Weights of a small contrastive image-text model.
Training: 5800 steps, batches of 256.
Rows from block 5 of the text encoder, named by matrix and row number. Rows with one number belong to one neuron. Each number is 200 + 40 x the weight over its row's rms, rounded and kept within 0 to 999. All counts start at 0. After the name is the row's rms in percent of the matrix's.
# fc1: MLP up (text_encoder.blocks.5.mlp.fc1.weight, 512x128), inputs 43-85
# fc2: MLP down (text_encoder.blocks.5.mlp.fc2.weight, 128x512, transposed), outputs 43-85
fc1.44,085,109,213,192,272,209,328,146,197,244,153,258,203,160,200,262,160,235,236,165,180,245,201,162,261,137,116,227,222,201,182,157,250,165,156,163,210,246,139,207,190,110,188,154
fc2.44,068,255,220,215,148,206,133,251,216,115,229,112,205,218,248,190,228,144,213,187,202,154,252,224,162,213,282,114,190,229,217,202,170,201,235,204,132,123,220,222,232,248,142,248
fc1.45,098,177,163,158,119,160,208,139,171,208,225,229,183,202,163,171,166,207,252,209,153,173,143,181,163,229,176,194,271,231,163,233,216,227,213,193,268,230,225,194,192,189,207,159
fc2.45,087,181,171,184,303,206,173,281,262,239,147,200,221,223,234,217,276,199,180,158,198,257,204,253,263,208,200,147,118,188,227,145,199,186,196,251,162,234,167,241,210,158,189,225
fc1.46,109,184,218,256,184,255,236,183,202,238,289,217,227,141,184,192,263,247,195,193,238,179,122,256,118,200,155,210,200,167,179,202,201,239,186,215,172,219,202,164,114,160,201,217
fc2.46,116,204,156,204,134,141,166,197,206,147,136,205,260,205,207,181,153,202,250,194,144,234,307,159,249,198,232,205,242,220,228,224,203,196,196,183,205,220,163,190,254,267,213,180
fc1.47,110,253,253,141,220,168,176,235,182,123,196,180,199,151,136,255,196,143,208,230,164,153,178,244,239,198,227,207,161,144,196,207,195,189,209,128,259,318,202,144,192,136,177,243
fc2.47,093,115,163,288,199,194,208,151,209,240,192,194,181,260,214,146,197,225,151,184,182,240,173,160,156,178,125,158,235,231,209,198,190,190,182,239,152,77,147,229,167,269,214,129
fc1.48,085,180,225,154,153,141,212,177,191,238,200,201,213,128,197,165,169,195,201,160,146,158,180,202,197,230,103,200,174,133,251,121,148,160,199,220,199,201,210,184,134,219,218,167
fc2.48,076,264,188,228,258,239,199,160,182,200,153,208,136,237,155,217,166,224,170,243,237,197,304,153,189,144,266,177,209,214,171,270,232,199,184,222,223,183,151,209,152,203,133,217
fc1.49,096,185,168,179,262,164,236,189,269,209,219,161,235,261,199,167,158,192,191,138,209,250,212,190,313,176,230,175,192,213,134,231,219,141,187,196,228,179,250,164,272,130,133,294
fc2.49,091,200,244,232,177,239,191,219,131,199,182,228,142,141,216,228,250,222,187,267,168,177,226,244,81,227,174,228,266,191,306,181,178,237,228,201,175,211,182,215,164,287,235,205
fc1.50,075,252,206,154,180,140,231,280,173,240,137,191,204,188,153,205,238,205,195,140,166,146,99,211,109,175,126,119,222,230,246,159,172,188,235,246,144,175,254,232,140,182,231,163
fc2.50,070,163,248,237,203,225,213,196,164,245,262,226,209,194,259,216,216,215,210,197,230,271,275,222,180,218,315,259,215,234,221,181,258,191,214,186,159,233,216,196,194,261,150,164
fc1.51,186,149,229,195,226,192,196,226,254,194,168,155,216,214,231,141,201,197,271,137,200,231,190,241,208,203,176,213,213,177,205,169,216,160,218,140,176,244,161,154,214,175,232,224
fc2.51,202,214,226,195,216,192,155,191,211,274,239,152,181,160,185,154,213,162,230,204,217,166,114,262,205,178,172,162,167,158,228,135,277,148,181,111,136,233,198,222,144,261,169,173
fc1.52,089,208,173,147,162,185,97,177,197,214,263,205,218,153,186,157,210,219,162,211,225,233,235,280,219,202,237,194,224,219,172,244,181,261,145,162,269,205,218,194,238,225,273,198
fc2.52,131,259,205,101,201,171,231,214,230,162,164,189,162,224,164,206,172,225,141,181,193,194,228,164,246,223,213,232,193,229,186,223,147,177,279,231,174,156,159,200,174,150,187,158
fc1.53,124,196,223,191,263,179,233,207,231,217,253,237,204,215,235,188,127,177,211,192,235,199,248,247,206,231,260,186,158,151,193,252,190,198,168,179,277,154,173,192,204,206,245,279
fc2.53,113,242,167,149,282,174,150,189,204,231,261,172,242,209,235,256,156,200,162,188,178,178,138,201,130,227,203,221,129,143,223,227,210,189,148,174,237,260,223,286,139,253,133,201
fc1.54,096,225,176,242,240,171,273,272,251,229,260,150,214,191,165,271,221,133,228,227,142,276,170,251,160,188,248,217,177,207,217,163,237,235,172,151,252,204,198,136,221,192,181,225
fc2.54,091,170,266,172,179,228,136,163,200,184,189,243,201,216,237,149,230,234,167,158,238,170,220,203,182,231,93,211,189,206,166,291,174,206,251,195,197,185,268,267,238,218,220,188
fc1.55,116,191,207,188,215,168,199,122,218,208,216,119,179,197,229,201,201,198,163,291,215,163,132,212,263,290,254,185,175,196,251,176,224,164,110,202,212,230,226,177,202,189,164,170
fc2.55,162,192,231,234,240,181,219,265,204,220,172,218,179,272,178,225,169,195,171,145,194,294,191,223,215,192,239,208,186,214,137,241,190,218,218,221,269,122,179,223,270,142,235,256
fc1.56,089,170,162,191,209,230,201,254,224,158,183,140,219,175,213,147,228,212,189,202,245,241,237,241,176,203,171,203,178,189,225,222,214,207,150,157,171,269,178,158,150,141,220,225
fc2.56,084,181,231,148,179,215,213,173,193,188,214,256,200,228,218,233,211,189,258,229,166,190,146,191,203,174,255,274,146,197,191,168,277,188,178,199,276,233,276,251,280,228,200,237
fc1.57,091,209,202,251,240,127,159,250,170,168,218,233,231,188,181,210,202,282,303,165,188,191,258,224,191,170,195,167,264,218,268,160,163,199,253,171,205,182,177,155,186,196,248,262
fc2.57,079,222,247,180,165,236,234,251,254,225,216,181,209,208,197,203,210,116,95,268,150,232,162,181,109,233,200,272,180,214,143,245,227,225,164,255,201,238,235,206,211,245,167,167
fc1.58,108,194,157,195,226,165,192,258,272,212,268,226,224,298,213,240,261,152,176,199,193,250,181,149,213,203,118,227,244,256,217,283,152,216,238,209,211,222,214,240,248,200,222,192
fc2.58,105,196,140,195,176,240,192,121,175,229,186,185,164,154,221,155,192,154,244,218,191,158,221,195,177,166,247,142,194,186,181,151,267,150,196,218,198,224,195,130,157,207,178,201
fc1.59,095,209,207,177,213,236,157,171,171,201,242,146,198,183,186,193,224,141,205,184,242,236,190,176,176,171,213,138,225,205,170,236,118,271,212,161,195,186,156,177,155,152,253,242
fc2.59,081,185,144,163,197,178,157,208,173,218,225,210,202,163,194,197,248,267,191,237,158,205,117,241,181,240,216,235,169,191,218,160,307,142,194,271,255,203,211,207,204,223,161,195
fc1.60,084,292,176,163,226,172,181,221,267,254,176,191,236,241,181,210,187,162,188,142,156,143,223,138,147,226,228,172,232,244,227,145,223,207,232,139,141,134,200,267,142,178,184,187
fc2.60,066,126,228,240,200,205,231,255,147,221,251,215,226,198,246,215,255,212,246,243,247,250,138,290,262,212,172,209,208,214,200,235,212,191,223,172,270,237,229,148,262,243,189,191
fc1.61,079,233,167,158,257,179,193,219,207,184,257,190,166,244,213,290,187,218,213,201,208,202,169,183,171,166,146,137,225,193,200,166,215,250,212,215,270,151,204,250,201,236,200,215
fc2.61,080,229,225,208,190,211,144,157,238,258,170,192,271,222,134,208,199,227,197,229,189,217,227,219,259,138,302,202,224,217,218,223,154,175,215,233,170,245,162,112,206,134,188,208
fc1.62,110,138,213,217,224,215,220,155,146,171,153,225,232,268,229,207,226,227,159,215,202,193,274,120,221,163,216,179,200,205,270,230,111,238,196,231,182,143,223,210,194,144,180,283
fc2.62,105,215,168,169,190,163,192,172,231,215,254,212,138,199,213,107,179,224,232,171,212,186,211,229,210,239,136,117,181,216,173,194,219,193,200,161,178,219,175,155,113,212,198,144
fc1.63,100,231,224,184,259,223,239,195,165,254,225,200,198,206,205,185,209,134,179,182,177,206,179,223,137,233,199,189,167,189,198,179,318,221,148,239,251,202,226,193,121,208,246,205
fc2.63,077,207,173,245,84,185,166,219,207,187,214,221,262,174,226,242,187,247,207,197,207,177,229,226,253,115,175,214,216,202,221,245,162,170,274,230,200,190,242,206,260,214,146,165
fc1.64,098,212,201,227,196,203,197,244,234,249,172,183,155,191,142,186,134,163,215,183,249,205,243,162,254,160,127,215,225,212,104,164,217,223,207,162,145,157,194,185,163,246,211,180
fc2.64,081,249,203,221,197,114,162,127,228,214,179,267,191,222,202,249,231,222,197,219,211,184,187,189,227,170,193,199,176,169,200,217,176,200,259,194,239,241,190,247,205,226,184,236
fc1.65,105,246,195,263,215,228,208,162,185,202,206,219,171,235,236,174,151,212,217,252,252,161,241,217,196,261,245,200,208,168,182,160,264,106,133,188,262,218,184,199,139,249,170,216
fc2.65,119,173,250,242,212,154,213,229,220,208,183,189,200,243,151,198,172,176,182,120,172,263,166,175,266,224,265,196,173,243,207,261,192,230,197,212,245,164,124,234,296,135,228,187
fc1.66,091,180,224,235,114,171,159,292,212,265,165,166,288,227,199,260,304,186,216,134,101,255,142,141,169,146,179,177,203,218,199,234,186,206,235,121,271,196,160,233,184,213,293,229
fc2.66,085,232,197,127,245,271,193,82,171,125,318,219,140,135,210,177,123,185,201,197,234,165,216,232,162,214,241,176,248,216,272,190,202,206,153,203,94,230,230,202,228,135,123,194
fc1.67,094,205,219,166,197,267,151,222,221,216,252,147,187,160,215,202,244,155,192,222,283,250,156,250,223,167,223,176,203,174,148,145,191,204,211,169,224,240,179,191,266,158,160,257
fc2.67,076,176,205,186,187,198,152,222,134,149,193,224,240,190,195,135,238,211,204,231,96,198,249,238,160,227,181,226,212,191,306,217,199,117,230,138,157,227,170,202,210,178,256,227
fc1.68,126,231,242,205,192,142,239,214,161,162,200,269,223,202,189,189,156,265,244,232,195,196,236,180,121,218,194,162,232,262,253,185,216,207,192,190,254,181,141,266,252,224,230,260
fc2.68,160,175,106,159,243,244,187,221,256,193,169,165,227,196,258,214,257,179,192,200,192,252,260,218,262,167,157,213,203,154,135,224,142,205,177,238,184,173,210,125,187,161,217,171
fc1.69,073,189,203,198,197,226,111,161,173,292,212,121,140,206,229,149,141,231,175,171,212,174,137,139,273,254,206,232,167,185,198,174,182,194,203,216,130,239,234,208,171,156,190,167
fc2.69,066,135,124,191,178,196,128,150,206,166,216,279,231,167,177,185,321,172,252,170,172,201,215,255,134,132,189,179,169,200,180,196,179,195,138,86,273,216,188,249,235,240,207,183
fc1.70,089,211,238,174,220,144,213,265,146,249,171,161,180,155,226,214,128,92,162,263,135,245,153,135,162,247,127,154,217,187,191,177,147,199,168,237,190,204,232,219,191,214,122,238
fc2.70,099,279,162,201,231,195,192,226,223,200,274,184,206,189,169,195,251,218,260,102,216,141,212,219,206,164,204,155,167,186,179,239,257,117,250,234,217,219,175,217,166,161,234,185
fc1.71,116,203,151,206,217,212,182,257,208,132,196,223,257,222,255,208,141,202,263,245,165,180,165,270,197,155,154,172,214,155,187,133,140,154,199,230,199,335,248,253,211,183,164,194
fc2.71,112,177,236,236,193,220,186,164,185,214,203,194,144,129,174,183,270,240,150,161,162,187,188,173,184,213,256,233,122,243,190,220,282,235,162,159,249,134,169,130,224,182,249,260
fc1.72,093,152,206,216,130,205,164,226,255,152,212,236,224,266,292,216,160,245,217,177,183,274,155,122,233,135,164,278,220,226,202,161,243,174,138,300,230,226,215,175,168,231,194,227
fc2.72,079,280,158,191,299,177,218,196,159,246,198,173,232,173,134,194,213,169,188,217,138,151,260,259,191,242,170,79,238,166,123,220,79,209,262,158,150,167,178,220,194,151,220,198
fc1.73,093,202,192,157,240,199,157,193,165,135,188,188,230,201,166,190,237,163,165,219,246,205,195,232,200,194,150,223,222,183,253,182,241,179,209,274,147,144,267,212,200,229,229,211
fc2.73,087,228,148,239,160,239,182,198,226,240,240,226,183,204,252,233,177,228,202,188,171,198,196,133,217,225,283,132,210,220,180,216,141,202,206,169,193,230,130,185,240,192,210,169
fc1.74,079,145,254,238,128,173,161,153,186,209,146,183,227,226,200,171,123,198,152,275,203,176,163,190,202,215,235,255,158,152,229,145,171,166,201,186,222,248,199,163,192,178,249,254
fc2.74,065,204,215,172,242,180,210,208,252,226,288,184,156,169,190,179,207,213,209,113,219,147,228,242,226,151,256,215,237,136,194,241,149,209,185,223,207,154,214,189,142,228,161,164
fc1.75,114,245,201,201,201,184,183,212,235,209,144,235,234,211,178,179,220,183,220,269,234,184,161,174,117,165,181,186,234,181,195,271,197,243,223,150,207,218,234,175,282,236,226,190
fc2.75,098,129,202,201,181,229,241,198,208,171,262,150,199,200,189,193,190,190,196,152,165,210,230,220,287,195,229,232,186,213,230,116,232,164,258,204,177,215,162,199,167,170,118,225
fc1.76,111,237,146,132,201,162,159,224,191,245,230,195,268,222,133,261,137,238,206,134,238,214,207,218,227,98,167,221,168,218,168,137,223,192,212,235,222,155,205,265,135,197,144,225
fc2.76,093,171,280,295,204,249,219,193,216,187,134,183,128,237,263,171,278,168,196,254,212,146,158,178,173,305,222,171,205,147,239,232,205,198,222,202,214,251,176,116,290,179,225,177
fc1.77,094,104,183,179,207,220,178,118,163,173,111,171,206,259,171,254,155,190,242,221,220,172,259,141,291,190,155,173,259,226,144,229,206,185,236,167,110,153,202,241,160,223,189,181
fc2.77,083,226,126,228,151,152,221,261,215,202,278,166,135,143,247,160,154,250,170,153,185,201,161,250,167,189,223,225,145,166,207,133,189,228,141,206,256,273,185,184,212,165,143,229
fc1.78,116,259,165,179,193,227,278,201,226,175,210,218,235,170,158,186,177,205,260,191,211,134,243,159,241,211,281,172,162,192,161,249,184,215,260,266,289,223,211,145,200,183,205,186
fc2.78,138,137,196,237,255,213,122,218,192,212,184,185,195,189,196,209,171,134,195,178,244,109,204,206,175,248,154,218,131,225,238,189,199,194,253,209,198,197,125,247,171,205,158,116
fc1.79,113,189,234,161,193,175,136,215,267,124,116,216,182,197,147,190,198,217,154,219,241,255,163,149,219,214,187,212,185,186,219,240,203,204,206,222,187,195,216,192,215,193,215,153
fc2.79,131,223,160,239,211,189,241,215,121,203,231,200,273,208,270,223,235,162,221,165,121,127,252,227,163,217,212,193,233,253,186,191,115,191,174,170,214,172,163,220,244,222,209,236
fc1.80,103,221,210,204,187,149,205,284,164,235,191,225,208,195,171,193,202,205,147,198,179,260,237,130,158,235,257,134,259,187,244,217,184,225,160,220,237,151,257,189,182,160,264,188
fc2.80,090,181,166,176,183,266,204,137,209,124,215,147,192,207,233,193,230,224,253,199,217,197,170,221,228,152,190,229,159,218,150,232,185,191,258,212,227,236,163,158,231,170,114,184
fc1.81,085,182,211,157,245,218,204,182,160,159,168,192,173,162,217,188,242,198,203,214,170,195,217,190,213,162,159,207,142,150,239,182,173,142,167,186,223,187,238,184,135,123,233,115
fc2.81,065,253,119,244,158,158,155,181,233,219,219,259,202,218,196,230,221,137,157,181,151,236,228,176,197,186,134,157,192,192,203,224,216,225,171,215,201,256,89,163,260,222,107,220
fc1.82,095,165,177,214,172,179,123,243,179,202,177,252,263,163,295,158,228,267,167,187,195,224,262,147,167,226,171,199,149,186,245,199,247,206,191,257,247,219,191,231,136,190,172,206
fc2.82,076,234,235,216,217,186,219,198,184,200,167,154,130,186,130,185,219,179,201,228,211,152,242,223,231,191,209,260,214,219,188,220,250,263,199,194,200,171,261,178,279,215,232,214
fc1.83,079,143,187,222,284,127,224,144,119,190,218,262,224,201,219,175,245,189,172,195,250,283,179,73,135,132,212,196,191,198,218,269,205,214,202,259,202,155,189,209,165,206,173,228
fc2.83,078,274,191,147,188,260,211,190,276,202,201,209,168,176,198,213,143,236,206,200,178,120,248,235,207,239,175,146,268,171,188,210,162,210,229,211,179,223,251,203,245,181,171,253
fc1.84,105,246,271,182,241,183,233,219,283,68,227,173,223,203,182,209,155,186,169,151,255,113,198,218,146,215,235,179,149,167,151,279,171,263,234,142,257,258,221,248,202,196,153,198
fc2.84,091,164,116,196,195,239,189,133,179,327,177,207,179,205,277,222,147,254,224,257,216,285,184,201,190,165,230,248,195,218,214,256,231,166,200,186,244,201,224,184,195,279,253,252
fc1.85,082,248,184,178,174,187,132,222,221,234,116,154,171,179,279,231,142,192,195,141,150,177,198,192,194,122,161,209,211,192,256,194,158,269,211,189,214,174,206,224,234,177,212,187
fc2.85,070,194,174,172,170,204,195,229,217,248,271,179,220,220,123,193,165,234,217,257,192,155,256,183,242,201,221,166,242,266,196,197,183,154,186,227,207,185,169,175,153,162,177,218
fc1.86,087,167,245,194,201,254,196,129,257,276,221,191,199,144,241,194,192,158,139,185,213,223,224,211,241,187,177,225,190,210,166,217,129,127,193,220,196,233,205,194,191,192,244,203
fc2.86,069,190,155,179,221,240,194,217,219,146,192,208,187,252,179,189,143,228,264,216,171,228,181,148,137,210,230,184,199,141,187,185,260,227,122,187,230,194,239,189,238,161,214,228
fc1.87,095,217,127,218,216,280,269,252,198,248,277,190,242,201,258,128,163,227,158,260,259,182,196,245,214,188,229,199,211,229,293,190,126,116,154,194,235,169,243,175,168,207,172,190
fc2.87,081,235,265,300,231,128,176,181,180,189,127,245,164,220,176,226,244,183,215,198,117,250,217,212,110,196,213,164,186,169,166,213,251,282,241,157,190,243,200,184,239,201,217,228
fc1.88,117,256,174,186,197,238,208,232,246,198,249,157,159,246,241,223,256,194,200,186,169,221,213,148,200,227,226,223,212,125,203,215,285,159,150,121,257,227,190,174,216,239,188,254
fc2.88,105,124,211,174,224,161,153,170,114,230,134,222,300,156,151,234,180,190,214,227,222,134,167,237,208,208,245,233,210,245,204,191,165,222,219,246,171,190,237,252,153,147,235,171
fc1.89,081,222,200,159,277,147,219,210,143,237,253,177,135,185,168,179,264,212,230,276,217,195,196,212,177,213,229,177,181,191,229,207,222,237,196,201,193,123,175,299,227,201,186,172
fc2.89,078,180,146,164,175,247,95,190,266,156,142,212,205,250,220,203,192,208,189,161,216,194,191,198,256,103,239,173,239,249,205,173,186,159,190,261,229,267,195,141,144,181,125,221
fc1.90,093,175,190,241,214,100,231,234,210,190,198,220,138,230,217,181,150,218,166,201,209,178,202,156,219,201,170,215,228,205,172,218,211,295,143,174,186,165,252,182,108,244,188,160
fc2.90,069,199,213,193,133,168,169,190,193,234,210,231,223,232,209,254,147,177,288,201,222,246,233,154,221,166,203,255,189,169,114,274,284,205,248,212,215,215,146,269,271,249,157,292
fc1.91,098,156,203,161,243,280,294,143,240,133,232,229,234,210,246,121,226,196,231,134,228,188,235,210,157,178,189,138,247,103,211,186,183,264,199,122,209,197,248,204,167,171,163,206
fc2.91,090,190,190,199,192,137,154,238,194,210,187,200,177,192,208,216,229,233,139,230,183,231,207,181,203,193,160,250,283,272,242,288,185,176,234,215,132,237,149,184,198,244,231,207
fc1.92,094,181,150,209,215,170,187,174,200,200,256,127,147,198,140,235,145,213,223,203,177,209,153,230,217,92,197,221,182,253,213,147,163,175,106,203,200,229,197,134,213,167,162,264
fc2.92,087,239,210,201,253,179,186,245,187,117,156,269,225,248,166,161,231,222,160,183,239,222,193,184,186,243,228,215,294,244,236,163,73,160,222,200,214,212,184,175,153,236,195,173
fc1.93,092,234,287,203,211,197,327,301,168,208,213,182,276,208,175,111,265,196,148,228,228,210,219,153,182,253,179,192,192,172,170,277,228,261,217,237,222,230,171,235,166,258,176,217
fc2.93,073,155,131,159,201,212,77,163,241,202,192,252,133,187,249,267,176,225,276,198,167,225,251,226,238,196,210,201,226,236,252,187,119,199,197,190,241,206,199,132,247,161,198,176
fc1.94,109,239,186,191,223,253,209,239,74,233,214,142,160,257,208,212,210,213,246,211,226,135,170,164,179,197,252,200,112,275,231,188,247,118,183,182,188,234,158,223,167,244,192,158
fc2.94,156,272,200,157,198,187,266,191,246,87,181,197,234,243,221,179,229,220,170,143,169,178,230,117,195,213,143,144,218,203,195,171,96,139,170,204,184,193,185,141,241,233,217,228
fc1.95,082,196,188,171,253,146,225,250,186,198,170,196,226,184,191,223,218,241,244,217,218,279,155,242,145,225,117,185,260,153,197,246,192,268,200,157,168,258,182,215,179,164,245,228
fc2.95,072,172,201,197,125,242,167,173,221,196,236,157,181,184,236,178,260,156,194,236,189,212,208,215,165,156,234,244,192,262,160,141,220,122,179,167,235,167,130,173,257,218,161,150
fc1.96,066,209,160,130,179,192,151,144,198,259,204,173,236,230,173,209,196,181,185,165,224,147,187,161,178,149,164,144,212,147,250,179,113,191,193,210,218,196,231,152,163,217,236,176
fc2.96,068,235,159,209,188,170,153,151,165,246,244,188,184,189,220,262,188,204,210,206,216,189,177,193,138,172,247,153,278,232,239,215,196,222,170,179,148,151,183,194,198,181,258,195
fc1.97,099,227,224,238,245,258,138,138,124,179,266,191,228,141,243,143,237,269,191,182,226,174,171,245,197,184,219,265,255,218,197,157,207,174,211,140,162,153,201,198,200,199,227,215
fc2.97,112,125,195,199,173,168,216,210,270,199,161,198,204,205,160,193,234,144,98,241,131,250,209,266,119,250,181,160,142,234,138,196,187,257,243,240,131,269,275,252,214,234,179,193
fc1.98,096,198,208,229,149,214,242,206,246,141,267,128,198,168,190,144,219,154,127,224,254,197,181,180,135,173,136,259,155,179,217,191,172,165,188,231,226,241,202,190,198,171,158,179
fc2.98,077,183,179,196,201,165,199,204,169,250,137,271,192,183,219,231,237,240,268,144,183,176,190,163,196,202,254,172,263,196,204,143,273,196,216,180,141,149,214,244,228,292,199,224
fc1.99,107,217,188,194,269,195,209,166,270,222,255,267,245,189,203,251,176,196,161,169,203,236,163,243,153,200,184,246,177,251,258,143,200,248,215,228,283,200,180,194,240,181,225,160
fc2.99,092,188,193,221,177,211,174,277,174,178,155,141,189,187,201,157,188,244,257,185,221,183,248,169,246,213,184,132,247,165,196,306,165,180,175,219,122,152,240,194,205,209,191,237
fc1.100,080,153,206,227,178,309,253,124,210,193,151,173,196,101,241,218,174,242,215,280,281,182,152,174,249,111,139,193,218,210,215,207,239,199,148,176,154,244,202,206,224,145,140,172
fc2.100,071,253,185,151,200,89,154,279,249,233,251,223,178,270,174,169,248,164,167,138,177,177,267,191,181,225,212,149,215,159,243,211,190,200,238,233,217,189,181,184,132,207,242,190
fc1.101,095,247,246,298,172,218,210,163,186,240,209,207,208,158,162,190,229,214,252,262,139,219,218,100,154,129,198,139,217,223,217,200,193,200,131,207,250,173,184,124,226,174,177,201
fc2.101,088,192,172,129,208,201,221,142,224,171,191,275,187,249,223,201,134,225,198,218,221,238,232,214,295,256,202,171,217,246,151,203,132,183,200,267,184,200,162,248,166,245,120,220
fc1.102,088,206,225,209,206,284,193,179,206,160,175,137,202,145,224,167,174,287,145,233,179,291,180,141,207,174,209,194,236,184,230,202,167,106,164,208,150,179,203,241,237,130,217,154
fc2.102,088,299,142,234,193,199,198,232,149,274,195,198,241,215,222,216,226,167,232,156,264,179,272,195,203,232,242,214,249,262,244,184,189,244,238,126,166,235,218,191,174,278,189,220
fc1.103,095,209,235,185,165,127,216,193,238,170,217,230,159,249,150,155,251,220,219,196,220,246,198,213,179,169,132,130,202,228,223,185,199,218,220,155,141,144,206,205,233,261,257,145
fc2.103,134,187,186,241,239,202,165,264,223,233,244,245,255,205,210,251,262,169,201,202,192,188,239,231,160,270,232,263,210,127,149,184,188,205,196,205,255,230,215,204,182,203,182,179
fc1.104,100,246,137,215,176,205,199,207,174,239,204,256,209,125,195,211,222,247,217,204,236,183,174,56,204,197,206,166,202,229,222,173,187,226,256,219,236,130,148,183,154,171,207,185
fc2.104,099,151,211,165,227,200,153,173,157,210,228,186,170,185,244,240,217,190,239,189,182,150,205,321,192,188,212,230,191,241,242,208,235,180,178,154,173,209,229,206,196,202,188,216
fc1.105,107,212,192,178,234,232,229,211,210,202,224,162,259,203,209,203,224,165,246,168,187,228,167,220,181,124,182,201,120,201,241,190,254,212,160,158,165,235,153,241,156,205,200,265
fc2.105,109,223,229,189,182,227,170,187,162,187,173,238,193,147,186,197,249,205,175,259,202,206,114,206,247,233,206,202,240,237,195,182,220,190,238,260,176,173,230,181,208,218,180,218
fc1.106,102,234,181,266,200,228,226,186,190,226,147,221,221,221,266,210,167,149,248,301,233,80,195,168,147,170,207,153,268,191,146,120,219,236,166,257,149,263,189,201,200,184,221,226
fc2.106,088,104,195,229,184,176,164,252,241,142,278,214,183,223,195,181,285,183,183,181,177,229,139,209,177,256,172,240,89,201,250,235,223,168,240,90,227,178,246,223,228,205,171,242
fc1.107,148,211,239,171,144,228,196,141,197,258,183,194,188,197,197,161,179,230,254,256,207,155,239,106,200,102,201,227,193,179,214,268,203,249,159,265,132,137,162,231,129,151,168,253
fc2.107,140,167,215,165,196,193,176,249,225,145,182,221,201,175,156,148,233,237,223,229,198,230,268,162,229,164,155,155,198,224,231,296,250,185,203,174,182,179,210,252,166,139,116,216
fc1.108,095,129,157,171,208,145,184,273,126,182,232,176,192,263,188,196,236,197,143,230,194,212,229,206,173,227,212,185,200,213,238,238,227,257,149,243,205,163,156,160,204,217,260,210
fc2.108,089,255,212,240,166,240,173,135,258,232,157,201,183,167,196,216,109,189,184,136,204,166,193,158,172,185,221,199,173,251,175,208,231,216,215,138,216,214,254,258,154,183,159,166
fc1.109,081,223,181,280,265,240,151,197,225,208,134,226,218,222,253,225,105,229,229,227,184,272,166,187,150,188,226,207,192,170,193,141,194,251,181,154,194,167,202,170,211,204,166,302
fc2.109,072,155,171,134,205,205,246,239,187,202,358,133,204,195,161,222,264,164,229,221,169,228,238,265,191,229,214,148,147,209,197,202,215,194,175,196,221,204,188,225,138,175,178,172
fc1.110,096,221,219,177,180,160,252,237,135,155,181,187,228,161,164,132,237,289,225,242,159,166,159,216,218,206,170,198,198,221,215,201,209,243,228,243,206,274,191,287,236,203,183,232
fc2.110,082,118,164,218,149,184,185,140,239,208,284,237,164,208,262,264,159,141,197,193,260,222,201,248,171,197,221,160,223,203,212,233,190,168,165,136,196,141,168,102,236,196,203,207
fc1.111,089,253,228,197,162,209,199,174,234,215,137,208,232,128,278,138,196,222,225,180,230,232,263,165,237,199,174,127,271,172,187,77,220,184,196,195,208,145,197,195,156,183,234,214
fc2.111,077,120,179,197,234,203,216,251,163,212,252,191,171,290,134,199,204,130,186,208,222,175,174,169,140,248,187,166,124,163,160,318,187,217,208,175,253,232,189,238,234,205,148,159
fc1.112,096,189,207,161,201,267,188,196,140,214,259,107,190,223,244,193,272,223,207,220,237,83,252,146,202,139,229,260,181,167,189,119,201,183,166,218,255,190,231,154,164,217,172,228
fc2.112,111,161,229,272,243,210,269,225,250,178,221,180,171,195,181,265,190,175,242,153,153,290,199,216,152,223,211,195,151,199,182,295,232,215,226,237,256,176,156,225,244,142,212,178
fc1.113,118,191,292,167,166,196,196,177,180,139,187,229,164,242,215,313,135,216,286,220,193,196,127,279,202,227,218,193,230,251,207,211,211,165,182,176,169,150,210,213,210,142,179,184
fc2.113,096,178,108,215,245,202,218,235,195,208,215,168,212,124,155,85,237,203,129,176,194,212,214,127,196,181,175,181,166,123,184,168,167,217,191,198,244,249,149,176,179,240,219,209
fc1.114,102,227,235,289,227,155,226,272,254,141,136,190,186,205,237,161,153,170,213,209,226,284,248,236,231,203,242,146,231,180,234,225,189,274,191,238,146,244,230,260,178,206,186,282
fc2.114,068,177,169,100,158,235,178,214,204,247,176,217,258,182,204,205,230,226,217,135,147,151,196,157,136,217,217,215,133,266,234,197,243,178,222,114,225,224,187,164,217,193,244,165
fc1.115,098,196,213,177,244,168,223,156,172,201,276,184,163,221,175,203,225,257,164,197,171,277,139,161,286,145,253,231,245,165,231,186,214,117,243,277,103,194,262,177,193,239,282,207
fc2.115,081,229,171,217,217,220,174,263,252,194,126,178,206,173,216,175,186,180,213,196,232,129,266,239,128,256,128,169,216,209,182,222,181,276,137,127,269,212,118,244,209,157,124,163
fc1.116,089,263,240,155,240,207,251,182,167,135,280,280,178,175,176,246,252,131,159,283,142,201,147,226,167,144,150,148,241,202,180,205,235,186,192,172,265,243,164,152,217,157,221,166
fc2.116,091,112,156,265,147,137,214,234,253,228,150,136,180,209,202,154,152,274,217,117,234,193,252,179,240,216,223,223,153,204,214,104,151,206,176,223,169,176,251,223,148,212,144,232
fc1.117,095,167,138,130,175,232,202,195,172,272,205,212,236,231,191,229,214,158,193,167,119,248,191,202,228,115,262,149,227,189,270,155,247,183,241,167,275,179,206,156,184,133,183,90
fc2.117,079,240,231,206,196,139,231,203,202,152,218,199,210,153,206,178,197,201,208,242,279,133,211,213,164,307,153,201,216,217,137,185,143,235,189,251,125,224,191,261,229,232,243,323
fc1.118,141,205,196,178,186,217,204,229,186,208,142,214,209,256,132,170,165,224,252,210,197,192,256,118,270,142,161,231,227,225,186,240,223,190,184,204,128,198,195,237,108,194,177,180
fc2.118,108,140,236,263,177,220,147,243,254,229,226,179,178,216,260,139,217,180,265,244,195,238,172,80,163,166,145,240,124,234,172,311,220,260,217,189,155,160,205,229,169,201,179,219